From a checkpoint of a small image VAE: encoder activation leaky_relu, decoder widths [32, 32, 64].
Rows from block 9 of the encoder of a small image VAE, named by matrix and row number. Each number is 128 + 32 x the weight over its row's rms, rounded and kept within 0 to 255. All counts start at 0. Numbers have three digits each.
After each channel's rows are labels from the 100 images, of 14976, where the channel reaches its highest value: "patch colour" is the nearest of a few named colours to the mean colour under the peak; "strongest on" is what is common among them. Only what is clearly more common there than usual is listed. The data: dead-leaves pictures: piles of overlapping shapes.
# c30: last pointwise conv (encoder.blocks.9.c3.0.weight, 480x480x1x1), inputs 0-119

c30.139:119103140080145198119114122129152084078092109172120084083157101106114104104112174108122105136154110171118054120153158215139078208097209248163163144187107109120148221110081146122142149162151094120210147166090123110148095171101142154165076081238125112112175107173174179153145067109114102109175103114153151133101152156190100145120125159088120100090162149178121194
patch colour: black
strongest on: dark; textured

c30.17:113108121081160130128050099113114071115116091113089066053115037104103092094045124113080105105112095126092088107109116131136069123099130117121100110137106105112094140078074125111098112093106059108126100142088091111153085146096119136113132064097084104117136075095133139101119110084099089113125077070143118099085107098113086117094077143062081061088100102135094118
patch colour: purple
strongest on: vivid

c30.397:039136190143137132093127108115097120092132072087102145137097126116099096107122094120147031084108124120060133113169115118115143113123113144121120150150103107170113097076114159109091116107115126129113175109113097104090074172120137109164149130124106065067101114065117194077194113111090127094121099174061140135103120087111092127108093075075096127073135148119091103
patch colour: yellow; orange
strongest on: vivid

c30.157:140154110070192150172089121143168088128140129197123069062153068119124126127066160158086125114136097161126076181090180164189062193136185149201156126155137123106134216166103134157133132158140083158140098160109161123194112154119125142133138104198180129143176128166167137119109120116114103139135131069151173117132120151171129165115105134138110062120154113162124178
patch colour: black
strongest on: dark; textured

c30.443:082109122147126119125112051096118094099098067100042148139080127041067042089125109090151089111106089118074130119152118111104150120098114112116144112126091038161053105035111140124089114119124122061120168130045052078124082110065115116117185109085025046094110040036110130114138095042044070094121041152124106043050120108115036083080042111052038146087147096124046119
patch colour: orange
strongest on: warm

c30.327:110089121109130099149026058130138040074095095159055076078139096067054051053067102089119102138143029103118083114104126121124092112072123161123143108130078065120064122089054134106115114116110055100156101144056048079112093144064097121103131025123055072106111047083122109145113052066059048099127045091164124073064116122122062115040067143060061095077142065123059106
patch colour: purple
strongest on: vivid

c30.435:157149041163196127203146145255157157147153142177146172158173147144140146137146107150144161191201150121166185143076126104175169126147117118126202125105149138169130126204142124123148110178129167152109106204136255156165141160142127113082191136168137150159116171145109054192039182155151150143121163061190085131140138150128172141141134167206144172210190096112153127
patch colour: red
strongest on: warm; large pieces

c30.456:127109132067099121106086128097131115116113129084134073066106087120120134109092134121067125108093113125125083121096135136100066115120132114127096099119126133084130106130101104125128125094107083084108087089127129123112117098128109136121103105077134143107123126142118107099083120130140140122129126089110128127126119128124132117127145094146142075093082131123116118
patch colour: brown
strongest on: warm

c30.400:042130117187126120162109087124147098061125078112101179154181083113075093094067144077086050097105042171136142086115138112110170098132135178111069151133109087176060105072095112090079134073132125148056126198107135099113052114130130157160108133205132107063168072099157122146165105085082159058128123136060117085096152111131090107061103155089084135088056067119104142
patch colour: green
strongest on: vivid

c30.43:112085099070140127121056075151141058112083084086072089105133105101087086094110118076125097152149115139131131132086120110153084135069134100108132148117076069095076134085084125125081111113135083100137113155091092081095089192107137107103215065121075119104131092075167147151079145080070108101139091107151122107062117128111077116070076186100068091108138177137094139
patch colour: purple
strongest on: vivid

c30.311:112094103133127091109071085188098086111091104110079130082158093097088104079099115087094119159151119112131103085126106132111108123087115090111132108103094083124057127087079154129122120156126094104074113196094102098162116109086116121107180082128117094128120091053131108174088116089088080106124083090169100081088130122109088118089069181105081081078155131130071108
patch colour: purple
strongest on: vivid

c30.94:072097113171057132152145107108142141103094084146097159150057153104102110092142117090159069110086105128083142125126121108081161113105123185118141139113091101139070093106120139134070138164144143059144131075108103075084095085096143115141133136149073078063125105083102112103146097111095115069130114146130113097099133136133111059099089078124097171123174078123101125
patch colour: green
strongest on: vivid

c30.1:147114119054139102108071100147110088110103132143113016000157067124101109101067116097109146167171109115146031117065108117140031116084097136130149096134109097094092174115091111101147107101105036152071073173104088124102119163115100113084151073137125135151113111100127083170095119109097105128136103058149125124112107108122105144090088171098106037106145107122105114
patch colour: purple
strongest on: vivid

c30.371:112103121067064127089134133107121136112096123089139060056099088119129137132084147122081110094105119126104061116082137141078058134121123092139105133123122141087144117141116087122095145088144089102106077081136152135099122065122124140128065097119146133103132135143112114082087095147144129109130116096057133124122136141117137097141131072142137064121081104126137130
patch colour: brown
strongest on: warm; earthy

c30.290:088060117127100106144079061121114087090076069149061120102130129054069068063081115067145091128131066114102085117117119120095110125050122175120156102117068057108087140066086120118101120150110089066118112134079048061129079123069106120116125068118059071098119042083107113134103065068060069077123062100158106063070115116138066093059068114064070112084152088123073124
patch colour: purple
strongest on: vivid

c30.410:057084127174038126143156102109116145094081098134112162145080169094111103099158100067178064090093125110098137120150099090045162106087103143097132151112080107159101070106146137137089153174141149055091153059122113089092086083099155111134133158130093094058107107094101126095157114118113124064106119179109087112110137146109118044117114058129104178127161107109113125
patch colour: green
strongest on: vivid

c30.341:049068120110102118117097095116107109078082085082083055084127125097085104086104135063092059094094114132097064132119118141111067137051113174161112108136059096126103144078100100117117106146098078107132099135104103108137067149091104117111146083119077085093124085110112110101099094102100103084128103076113114102113108109136091132086093137096098091109105115128098119
patch colour: blue
strongest on: vivid

c30.382:072112144158118179134147122139170134095092102141112139134103152120130117109142144109199073075117129166096111151162170113065150132107156122121142233127107117174120098124130180137100171190198129102073171132118131100126102149121210138188209139139119110075146114131181169096199127126123122089121118189077145113113162164124129109126130109127123162117146126146124165
patch colour: green
strongest on: vivid

c30.258:098079119133140112147081095146141094067085082126101135128165111095088096096097127089101101141141094132109136148112141116119136113077138118150144130115077087120096139123044106111110106136124094111128129154098099086153061149091123133124139076108114125107131100108134147123110102096099095088123087087143136110081117119141101138076093157098102128107137117126095125
patch colour: blue
strongest on: vivid

c30.230:146132088078000149075116149115094117131112152112149048123209122094135149155098133156062128110130154126160056087168124132146036097166104113126129172000159155086133131152101085112157137120096106129172113009141046106039144140134101101104162114134197184135117113077155139126118045158156098093144091174176177144144103112134127119148142146110141158037093236118132111
patch colour: pink
strongest on: grey

c30.446:109105116116163121122011051121127036104101097145057101099127071056068049054064130099128133155146074127110095141121140127140108111097140136143156141121095042136041148067074140119115117134120072134111133165043049083104096157066111126124165047092045067123126054042153142141117093043033071105130061092134135062056120120128027113058037158044041099087128103126042131
patch colour: purple
strongest on: vivid

c30.14:103100116086121106117103133132130124118102113121127096079129102112107114109092133108099126103109119112115089117104125145092104131116115116131120102132119129102133102162098097116145115125114098077127114131131142105134114082109115126105104122094149128119125128154108109088090122128139138105136135088119132127115141123135147112105133106136130084117090116113129120
patch colour: brown
strongest on: warm

c30.359:112101113153130116133055013143129051100104076178031147132144126020022023039122121070141100150150055130134140111140119133115152111074114189108127112144079011146000130060085168122102121087114128093115111135017056067108088166036104119110175073151056068107128046032110093151115082023024032102125024132163117032024126112124016098015016171045013132085133098107016118
patch colour: grey
strongest on: vivid

c30.96:110132127152117121131117074081135087117121093140085146148070115071081077077124109109145111119097094109089142118140115112127148112117122159123142115117098080135060124087118136120064125118124130092163134110074070082097111097062113121127099123143052051111118061080119121103151054066075082105118064144111116079076119130129052064086054091058057153085148066134061124
patch colour: orange
strongest on: warm

c30.356:121123108134081136141108094123137099118115113131102143133149139069102098104116142112158121169146094129132110136134128103117124125130130191113157125098102085100131121099120121120103119133122125090155136132105081082101128106075124108129124102178114077123116092096116124151110073102092104110124095125136134105096120137137108100075091147088092150108154102124117134
patch colour: black
strongest on: dark

c30.352:164160092127133126141156171146137164186167176131169143143153160172166163167174131163116168165170200138164135155146133133143149134166131053138159120127160174127146140159164103137182121169143153157146142133173148163172174110162152117123134168095126171186131173173125145169085193161181170167124181105201131156182135143135159171166175132195161112200143170127174126
patch colour: red
strongest on: warm; large pieces

c30.48:166165080089166101090099135070122103162192139026116147152071081145136116135099104169026164124056127094100170110077115102200139111152102034117038095092148130122122074119105055134094101028113135154127073115109131169171119137140115111087029106056116119145096121103108073103035144132121103198104131073068114104110113110103091150126106125108116077121031151075127108
patch colour: white
strongest on: grey; large pieces; warm

c30.26:114129122100170105108089136093095110119126117108138114100112104133129107111102130113102129092115134099112115098148113125129094107123103123127110092125128135132120096154088134099147106086095104119140142136126089146140115146132122119122129119060137140121125127128108151114136128139142143125113132123140104139133095106122109142126121126115143092099104153136122109
patch colour: grey
strongest on: vivid

c30.75:146173108144116122121160161123140188137154143137189158154148164162171164177140138153111140128140121122173161110133120095134154117165110118125109120118156172153154093167159134134151142083130157191078137147201205137099141097180140117112092185120204168141124183144105092129142145194176182142121195158125120170177132127127182150187181117163187150164111113115203129
patch colour: red
strongest on: warm; large pieces

c30.361:147115116094094105132086089139137098126121136163102093074118114103099107084104111118118134146136088112133072107070126118127112118113098153116113104127119101061070116113116083121103124093120094098130082111096079131088138088098119116097114076128077102134111097094105079143082106107089089130127095069124119092101117117120097104103091122113085090104142073119096118
patch colour: black
strongest on: dark; warm

c30.172:167160114129159043080118123106043102169179138060112161173111119133128121154121008161107172149125153040137184047123023025171163012161036087044098051076142137120122061080153110037148039075021158141126117116127106149118152157143046049072124140088091130161014107065086119123126150123126128164026110125143072140140034016018101160144115140113123136097078159048106009
patch colour: white
strongest on: grey